A small image classifier, trained from scratch: 64-pixel images, held-out accuracy 100%.
Rows from block 7 of a small image classifier, named by matrix and row number. Rows with one number belong to one channel. Each number is 128 + 32 x the weight over its row's rms, rounded and kept within 0 to 255. All counts start at 0.
After each channel's rows are labels from the 100 images, of 14848, where the channel reaches its highest value: "top examples" is what is common among them. Only what is clearly more common there than usual is listed. The data: simulated telescope pictures of galaxies. In brackets: how many of the 100, against the usual share in percent.
# convs1: grouped (4 groups) 3x3 conv (model.blocks.7.convs.1.weight, 144x36x3x3, each kernel summed), inputs within the group 0-35
# convs2: expand pointwise conv (model.blocks.7.convs.2.weight, 144x144x1x1, transposed), outputs 0-71

convs1.73 [ 63 102 124 159  97 155 145 126 153 122 134  89 131  51 123 146  89  93 111 108 123 205 115 115 113  90 123 149 125 172 119  88  97  81 101 158]
convs2.73 [153 120 123 114 146  72 115 130 171 250  97  70  90 135 136 107 170 149 205 174 134 128 131 168 141 138 136 100 148 145 130 131 107 112 177  78 115 158 100  97  60 133 157 199 143  96 105 143 111 154 168 119 137  70 133 125 151 122 130 107 115 144  95 166 144 107 101 139 114 123  94 181]
top examples: tilted (65 vs 18.3); winding: anticlockwise outward (47 vs 13.4); two-armed spiral (26 vs 9); kind: barred spiral (25 vs 9.1)

convs1.90 [ 85  95  38 131 158 146 124 160 102 123 157  95  66 136 153 111 104  96 142 141 126 121 189 130 109 155 122 104 186 132  86 122 111 111  92 169]
convs2.90 [146 120  81 118 142 125  65 148 132 142 169 138 106  98 100 144 127 164 116 101 143 138 101 111 158  70 195 111 182 122  71  82 121 187  94 196 137  94 143  81  82 126  78 128  75 155 128 132 207 124  89  81 110  64 169  84 108 140  79  85 112 126 100  83 157 101 177  96 122  86 152 125]
top examples: winding: anticlockwise outward (100 vs 13.4); small (75 vs 23.9); many-armed spiral (47 vs 8.9); two-armed spiral (35 vs 9)

convs1.114 [184  99 187 118 133 110 135 100 141 100 139  73  89 116 131  83 172  91 113 135 123 169 139 103 134 184 175 107 162 181 120 126  66 148 128 119]
convs2.114 [121 126 113 135 105 153 169 148 173 161 142 108  99 118 114 201 176 116  93  64  54 143 117 137 133 176  54 102 154 166 134 143 131 125 135 139  95 168 134 126 132 135  95 115 118 126 158 126 124 116 150 130 143  81 143 156 153 139  58  92  85 125 110 125 141 160 116 126 144 127  47  97]
top examples: winding: clockwise outward (100 vs 13.7); small (63 vs 23.9); tilted (55 vs 18.3); two-armed spiral (45 vs 9)

convs1.58 [168  85 133 198 150 131 149  71  87 144  75 104 136  89 106  94 148 141 135  92 104 125 142 109 133 169  67 192 114  99 132 112 135 123 140  87]
convs2.58 [145  97 108 111 145 115 153 123 157 127 165 176  98 137 125  99  81  98 162 129  80 191 191 113 133  56 146  72 142  81 150 129 112 130  69 157 157 101 125 107   0 134 104 146 164 110  82 137 131 136 126 144 163 137 139 146 189 138 157 134  73 128 128 130 142 123 134 148 123 129  98 125]
top examples: winding: anticlockwise outward (97 vs 13.4); many-armed spiral (48 vs 8.9); tilted (48 vs 18.3); barred spiral (30 vs 9.1)

convs1.66 [155  90 117 104  71  84 108  65 119 102 137 130 128  71  93 119 127 149  94 109  62 117  99 145 128 134 114  87 109  59  66 142 129 138 116 109]
convs2.66 [109 187  84 142 147 118 133 112 168 108 146 139  91 114 161  87  99 123 113  67 120 152 109 128 110  71 109 181 101 130  93  76 121 117 130 215 164 118 149 155 166 134  94 155  87  84 142 105 155 154 132 174 138  92 113 151 126  93  73 116 180 121 103  66 132  91 111 161 118 138 136 121]
top examples: irregular (33 vs 9.4); merging pair (30 vs 8.9)

convs1.9 [ 69 142 134 119 104 102 123  88  97 129 103 103 198 105  93 185 112  87 177  94 112 161 101 175 173  83 138 130 115 132  89 100  97 108 144 116]
convs2.9 [109 137 194  86 138 255  78 111 117 136 119 155 205 124 134 138  79 133 154 127 169  93 144 148 114 116 139 194 124 143 155 115  90 166 197 204  42 138 122  87 110 124 106 113 130  86 102 139 101 150 137 140 130 121 127 162 156 102 103 144 100 221 118 125 111 103  88 125 111 149 146 225]
top examples: tilted (65 vs 18.3); small (53 vs 23.9); ring galaxy (47 vs 9.4); winding: anticlockwise outward (42 vs 13.4)

convs1.124 [ 99 142  94 116 184 149 121  93 110 157 162 149 134 142 118 160  61 143 128 163 112  90 112  97 111 128 124 106 114 110 129  66  95  88  46 175]
convs2.124 [136 156 145 120 121 109  81 130  86 150 136 160 142 204 104  96  48 131 152 124 151 104  97  92 132 117 117  73 129  58 133 179 158 141  93  98 183 115 150 155  98 108 113 107 139 119 125 147  93 117 205  89 161  80 132 141 109 128  70 139  76 125 191 120 141  78  95 142 116 148  87 181]
top examples: winding: clockwise outward (99 vs 13.7); tilted (61 vs 18.3); many-armed spiral (48 vs 8.9); two-armed spiral (30 vs 9)

convs1.30 [ 71 142 119  74 156 126  88  84 171  95  80 128 120 123 135 113 124 115 173 107 109  89  75 103 100 104 137 117 146 152  94 100 147  42 115 140]
convs2.30 [ 94  89 126  91 104  98  91  93 225 133 137  60  96 212  94 159 158 126 111  96 104 114  78  99 103 195 137 140 109 120  81 117 162 202 125  99 136 102 133 170 121 120  96 159 100  78 141 123 152 163 175 138 140 163 109  98  83 123 206 157 119 133 111 155 128 142 140 132 150 140  82 129]
top examples: winding: clockwise outward (100 vs 13.7); many-armed spiral (68 vs 8.9); tilted (65 vs 18.3); small (63 vs 23.9)

convs1.16 [143 129 118 175 103 123 142  96 171  84 129 140  68 123 166  60 151  89 154 210 144  89 105 136 150 135 128 158  92 146 130 113 145 148 101 174]
convs2.16 [140 162 119 109 103  97  79 131  74 152 140 186 165  87 156  78 105 123 147 173 104 127 150 155 132  19 178 185 126 169  95  86  79 142  86 166 174  95 120 142 142 108 179 113  95 115  96 135 150 125  96  79 130 120 143  91 101 121 148  93 185 182 146  96 131 150 149 192  87 124 162 186]
top examples: winding: anticlockwise outward (100 vs 13.4); small (73 vs 23.9); two-armed spiral (45 vs 9); many-armed spiral (44 vs 8.9)

convs1.60 [111 118 105 134 215 115 124 160 184 117 115  90 113  86  77 143 126  97 141 158  88 176 121 136 120 121 116 219 147 120 133 115 122 172 143 131]
convs2.60 [171 122 128 192 112 143  99 149 128  90 183 152 128 153 164 140 144 147 136 176 124 118 114 131 135  86 112 138 126 156  57 103 151  71 112 128 105 109 102 133 165  54 134 170  94  96 101 115 187 219 154 137 117 152 166 182  97  54 144  85 173 103 117 111 144 173  97 187 134 112 126 211]
top examples: winding: anticlockwise outward (100 vs 13.4); tilted (59 vs 18.3); small (57 vs 23.9); many-armed spiral (48 vs 8.9)

convs1.113 [135  57 146  72 110 148  94 135 125 157 144 109  59 121 114 126 181  98 117 115 141 127 113 100 185 156 152 104 143 172 169 129  77 162 149 168]
convs2.113 [125 132 115 111 148 151 168 133 138 149 114 133 161 166 205  93 174  83 121 107 170 149 121 150  99 135  91  55 145 103  77 102 143 118 116 131 111 194 159 139  97 141 131 164 113 131 158 199  89 165 132 117 149  99 134 126 112 111  61 138 140 126 146 145 118  93 139 171 132 134 145 117]
top examples: winding: clockwise outward (100 vs 13.7); small (73 vs 23.9); two-armed spiral (70 vs 9); tilted (55 vs 18.3)

convs1.76 [ 99  75 117 111 143  86  93 125 115  72 149 161  89 109 156 129 116  25  96 147 115 164 127 141  72 140 106 116 129 159 106 126 104 106 118 172]
convs2.76 [116 106 125 145 131 109 113 149 152 132 167 121 161 168  94 186 122 122  86 212 110 208 135 173 134 136 173 151 131 110  98 145 128 140 148 168  69 129 179  92 169 155  91 132 142 143 115 140 117 125 132 129 134 137 130 126 123 120 118 139 135 112 124  67 130 152  64 173 132 146 120 129]
top examples: tilted (72 vs 18.3); small (66 vs 23.9); winding: clockwise outward (64 vs 13.7); two-armed spiral (29 vs 9)

convs1.10 [106 179 102 116 104 132  69  66  98 122 123  95 105 124 112 113 128  84 171  70 136 145 109 105 141  49 151 114  99 121 156 114 152  91  85 101]
convs2.10 [118 122 105  98 102 121 172 124  91 148 148 116 134 110 137 107 136 110 108  51 112 115 147 116 125 161 138 118 123 114  81 121  96 183 140 142  64  61 115 240 141 123 182 122 131  97 110 109 130 164 147 118 138 201 125 141 150 129 171  92 152 101  36  78 114 155 122  99 139 133 116 131]
top examples: winding: clockwise outward (98 vs 13.7); tilted (65 vs 18.3); many-armed spiral (40 vs 8.9); two-armed spiral (29 vs 9)

convs1.51 [102  68  86  80 137 102 115  79  97 124 111 152  83  47 123 149 156 128 191 124 112  95 117 126 131 125 141 145 102 142 133 157  96 175 134 179]
convs2.51 [148 120 112 136 123  55 129 122 152  92 175 167 129 154 152 217 114 107 133 101 102 175 138 185 107 184 111 117 142 137 140 159 127 111 105 169 100 123 200  76 138 121 126 105 126  75 141 155 113 107  77  96 148 122 143 157 176 180 131 130 117 140 133  71 137 169 120  89  91 118 110 149]
top examples: winding: anticlockwise outward (93 vs 13.4); small (72 vs 23.9); tilted (61 vs 18.3); many-armed spiral (58 vs 8.9)

convs1.35 [123 179 136 140  82 139 121 126 114  81  87 110  59 141 127 114  91 123 146 173 145  92 136  93  89  79 111  92 138 167  72  83 159  81 136 136]
convs2.35 [157 130  94 187 110  94 149 102 108 107 117  96 139 165 119 120 127 154  71  98  95 168 170 124 145  74  88 100 110 112  77 126 119 110 155 124 142 124 165 112 101 121 109  97 149  95 130 144 117 116 145 136 106  62 145 164 113 149 112 147  94 142 188  90 128  93 185  50 101 107 166 166]
top examples: winding: anticlockwise outward (100 vs 13.4); tilted (65 vs 18.3); small (64 vs 23.9); many-armed spiral (53 vs 8.9)

convs1.137 [112 102  95 107  96 146 100 204 141 133 127 142 102 146 117 166 163  95  48 152  98 113 129  97 132  98 170 117  80 129 137 137  80 157 167  81]
convs2.137 [ 88  76 113  98 136 146  87 124  73 148  86 112 110 147 130 149 128 110 114 139  78 126  69 110 108 156 156 172 112 123 122 121 129 102  35 127 106 173 115 126 138 107 115  94 134 101  53  96 133  83 137 131 167  80 107 143 103 134 120  29  62 103  81  90  97 138 164 129 140 157 129 146]
top examples: winding: clockwise outward (99 vs 13.7); small (65 vs 23.9); tilted (60 vs 18.3); many-armed spiral (48 vs 8.9)

convs1.130 [ 73 146 105 152 108 114  75 133  81 174 138 166 137  83 126 204 117 174 174 143  62 125  98 158 119 121 132 121 117 110 158 115 129  82 111 112]
convs2.130 [131 110 160 176 136 110  91 147 132 172  71  91  74 160 109 154  94 120 147  64 142 114 131  80 125 115  94 163 148 119  99 162 108  76 113  97 125 156 114 165 111  88 100 123 126  67 137 133 131 130  62 139 132  68 125  97 164 148 130 103  63 147 120 177 146  87 214  84 130 116 158 145]
top examples: winding: clockwise outward (100 vs 13.7); small (70 vs 23.9); two-armed spiral (63 vs 9)

convs1.69 [142  94 133  78  79  96 139  73 105 119 136 134 132 112  82 131 104 136  73 107  85 114  85 132 123 121  94  61 150  63  73 138 128  95 131 105]
convs2.69 [122 131 113 111 106 126  73  95 136 120 181  72 129 132 139  81 101 130  92 128 109  73  77 101  82 129 107 142  90 137 111 124 123 127  77 143 133 193 116 122 220 131 166 111  93 117 105  62 140 139 172 154  91  85 108 164  83 124  66 129 123 108 103 115 109 133 190  78 106  98 146 151]
top examples: lensed arc (99 vs 9.1)

convs1.116 [ 97 101 127  65 126 131 127 111 124  97 120 170 112 171 127 107  43 113 103 160  79 104 102 110 131  79 124  89 118 154 150  87 109 136  76  79]
convs2.116 [115 113  78 148 112 116  55 100 128 126 145 201 111  98 151 109 101  99  86  93 164 130  79 140 124 142 128 160  97  81 115  96 132 129 118 128 103 119 128  73 109 130  43 126  90 120  72 129 109 157 108 159  87 121 114 119 152 129  77 157 125 128 114  85  93 138 169  16 116 110 112  92]
top examples: lensed arc (92 vs 9.1)

convs1.24 [121 143 110  85 102 122  77 100 159  60 135  63 129  97 161 151 161 101 147  75 104 141 111 113 106 102 124 122  66 124  99  87 137  94  95 170]
convs2.24 [133 115 159  85 109 149 121 106 103 187  97 129 138 114 123 150  26 121 170  86 135 149 110 113 143 112  91  99 126 133 125  84 135  79 122 132 131 131  92 116 161 131  99 135 132 134 125  72 125 101 176 154 126 121 161 113 141  87  73 154 134 132 107 127 104 116 169 126 118 142 124  78]
top examples: winding: anticlockwise outward (57 vs 13.4); tilted (43 vs 18.3); barred spiral (28 vs 9.1)

convs1.61 [161 130 113 222 126  97 134 107 169 151  63  87 100 116 113 171 154 183 102  96 138 143  91 156 122 109 127 138 109 192 137 105 120 104 122 114]
convs2.61 [150 191 169 120 129 168  90 136 103  96  88 119  92 132 133 140 175 130 143  78 116 116 173 158 143 181 124  73 150  86  94 140 144 112 132 121 165  84 141 129 130 103 142  69 127 156 146 122 121 100 126 140 127 150 129  98  92  78 116 170  90 109 176  82 154 117  58 151 122 134 138 163]
top examples: winding: clockwise outward (100 vs 13.7); two-armed spiral (60 vs 9)

convs1.139 [145 154  58 199 132 118 146 101 170 121 130 115 129 128  75  65 139  78  70 152 128 132 172 148  97 136 149 130  92 140 119 173 164 141 106 117]
convs2.139 [129 172  96 147 149 130  89 128 137 124 137 102 131 116 134 204 175  78 122  86  65 120 128 146 119 176  94 148 120 137  81 167 113 103 147 129  48 148 161 143 114 138 160 167 159 177 113 129 144 161 145 132 156 183 132 151 135  61 174 150 167  98  81 109 113 140 105 160 151 159 100 139]
top examples: winding: clockwise outward (100 vs 13.7); small (77 vs 23.9); two-armed spiral (72 vs 9); tilted (45 vs 18.3)

convs1.64 [190 156 110  61  63 118 129 131 104 131  87  64 137 172 121 147 165 127 124 128 126 102 159 107  85 112  98 106  82 142 136  66 108 136 121 103]
convs2.64 [116 125 194 106 130 176 121 126 162  64 117 130  83 144 127 154  98 116 126  95 187 120  70  81 127 149 158 161 115 103 162 128 145 135  51  88 144  92 173 166 123 110 127 136 124 151 192 172  84  85 143 111 164 145 123 125 111  82 152 123 110 107 132 190 104 140 115 154 193 163 143 146]
top examples: winding: clockwise outward (100 vs 13.7); tilted (74 vs 18.3); many-armed spiral (49 vs 8.9); two-armed spiral (39 vs 9)

convs1.37 [133 165 153 155 155 122 103 170 112 149 146 105  97 151 108 102 110  45 119 122 115  99 157  97  77  81 107  94 102  95 116 131 141 149  66  65]
convs2.37 [127 171 108  96 107 119 144 141 145  85 159 123 114  93 132  91 148 160 177 164 154  87  58 117 137 126 114 147 136 138 186  87 101 149 125  88 101 109 110  87  79 111  35 147 114 127  98  83 165 128 124 178 127 139 152 131 130  72 148 120 122 180  98  88 129  93 187  75  72 104 168 159]
top examples: winding: anticlockwise outward (100 vs 13.4); many-armed spiral (71 vs 8.9); tilted (64 vs 18.3)

convs1.20 [139 118 116 164  91 147 137 124 158  99 104 118  56 127 175  82 168 155  99 166 159  86 131  77  87 129 110 158 104 165  77  92 169 104 129 146]
convs2.20 [123 119 115 139 124 134 147 157 145 115 145 100 179 152 170 102 167 110 146 115 133 190 132 112 133 205 157 116 145 133 145 101 139 101  76 126 138 116 107 126 146  90 173 141 117 110  85 131 193 123 168  80 114  61 141 136 137 111 138 123 146 118 122 133 142 177  96 165 121 123 147 181]
top examples: winding: anticlockwise outward (100 vs 13.4); small (86 vs 23.9); two-armed spiral (46 vs 9); many-armed spiral (44 vs 8.9)

convs1.135 [159 143 109  91 128  90 110 128 102 203 118 193 135 119 123 107  67 153 115 112 102 164 155 100 146 108  59  88 118 154 134 156 185 113 103 122]
convs2.135 [100 169 139 121 162 121 118 104 121 149 106 111 150 132 102 113 119 126 153 103 143 139  71  91 110  99  97  90  94 138  39 124 158 134 150  89 157  65 123 118 136 165 110 170 180 137 180 126 151 118 138 124 185 117 100 122 126 167 145 160 120 188 140 159 130 133 117 143 153 174 151 115]
top examples: winding: clockwise outward (100 vs 13.7); small (57 vs 23.9); tilted (53 vs 18.3); two-armed spiral (48 vs 9)

convs1.43 [139 107 139 179 179 136 119 134 134 123  81 134 104  58 122 186 132 141 157 101 135 136 107 130 121  64 160 120  93 193 110 170 135 175 174 137]
convs2.43 [126 146  56 123 157 100  94 137 152 106 134 123 118  60 176 111 139 145 143 112  92 104 160  84 128 183 103 107 128 148 110 123 136 118 186 167  49 124 157 177  75 128  47  97 160 120 138 139 101 141 142 100 126 159 116  98 129 109 161  81 162 126 117 172 135 127 104  98 144 148  96  91]
top examples: winding: clockwise outward (100 vs 13.7); small (69 vs 23.9); two-armed spiral (58 vs 9); tilted (52 vs 18.3)

convs1.63 [ 76  99  94 164 155  80  98 106 103 162 121  89 123 124 117 146 102 134 115 129 103  97 136 143 135  96  48 200 103  98 101 112 131 125  60 132]
convs2.63 [120 105 186 138 168  94 137 139 187 200 132 154 146 104 136  56 173 206 135  92 136  81 143 152 129 131 138 199 145 114 102 140 119 155 142 150 176 126 120 121 128 154 190 146 126 155 163 138 163 137 130 135 125 111 136 178  84 145 141 137 145 163 113  61 130  88 100 105  89 130 150 106]
top examples: winding: anticlockwise outward (98 vs 13.4); tilted (70 vs 18.3); small (59 vs 23.9); two-armed spiral (50 vs 9)

convs1.52 [113  95 190 115 107 124 112 118  94  82 148 137  89 103 115 152 129 159 110 116  70 165  66  72  75 146 111 101 118  95 127 138  86 163  84 106]
convs2.52 [109  72 131 149 107  81 110 116 154 128 103 183  78 116 117 140 126 175 120 106 183 102 143 155 132 208  60 114 138 200  88 145 117 118 211 191 142 104 126 113  82  65  89  65 131 133  89 124 123 116 117 144 118 135 131 138 147 186 119 153 110 114 129 185 126 171 105 114 154 129 168 190]
top examples: tilted (76 vs 18.3); winding: anticlockwise outward (71 vs 13.4); two-armed spiral (58 vs 9); small (56 vs 23.9)

convs1.28 [116 135 149 113 161 122  78 105 147  62 137 142 138 103 111 132 120  89 181 110 141  84  74 121 138  46 179  89 100 142 113  75 146 103 133 142]
convs2.28 [133 124 160 121 113 142 195 116 180 134 124 141 162 154 160 107 103  90 180 160 146 180 135 182 126 184 170 108 110 129 161 125 141 104 137  96 114 138 116 153  84 167 121 158 141 108 158 133 121  77 170  72 118 140 113  97 142 136 110 101 141 170 205 201 128  92 105 120 147 134 143  70]
top examples: merging pair (46 vs 8.9); ring galaxy (39 vs 9.4)

convs1.26 [123 194  58 153  53 132  83 130 130  83  77  75 124 103 116 122  96 120 104 105 107 118 135 120  82 113 134 127 104 165 107  76 145 135 109 124]
convs2.26 [117 103 149 202 105  88  79 102  79 143 122 146 118 134 155  96 114 160  86 118 125 141  85 125 121 135  95 172  58 103 141 109 151 169  62 139 117  97 114 157 142  80 108 139 127  65 111  83 114 142  71 118 123 129 113 132  97 156  83  94 105 122  58  65 125 142 161  86  93 118 131 135]
top examples: lensed arc (65 vs 9.1)

convs1.86 [133 114 124 143 150 168 141  98 114 139 132  66 117  99 129 161  77  74 165  77 132 125  69 102 132 116 147 215 160 120 144 161 158 116  97 155]
convs2.86 [163 117 163 102 111 179 154 148 159 143  87 133 133 130 117 122 130 156 122  53 157 148 157 154 175  96  88 133 170 154 177 103 144 140  90 105  97 178 138 117 150 105 115 144 106 130  77 106 113 129 121 163  97  86 170 144 106  46   3 152 158 167 186 145 151 178 139 134 127 104 179 219]
top examples: winding: anticlockwise outward (100 vs 13.4); small (62 vs 23.9); tilted (59 vs 18.3); many-armed spiral (41 vs 8.9)

convs1.132 [ 77 108 150 204 155 135 120 147 107 148 169 120 168 127  90 173 194 124 141  71 124  59 121 141 114  87 137 151 151 120  93 141 121 119 136 165]
convs2.132 [124 183 138  93 130 158 142 135  87 107 170 162 167  67  90 133  96 186 132 133 168 121  99  85 123  97 137 175 135 116 134 194 132 111 206  76 147 174 158 153 110  88 167 133 122 129 134 125 158  89 153 160 118 110 131 131 178  56 200 167 139 104 145 155 137 108 122 165 154 141 141 150]
top examples: winding: clockwise outward (100 vs 13.7); small (79 vs 23.9); two-armed spiral (54 vs 9)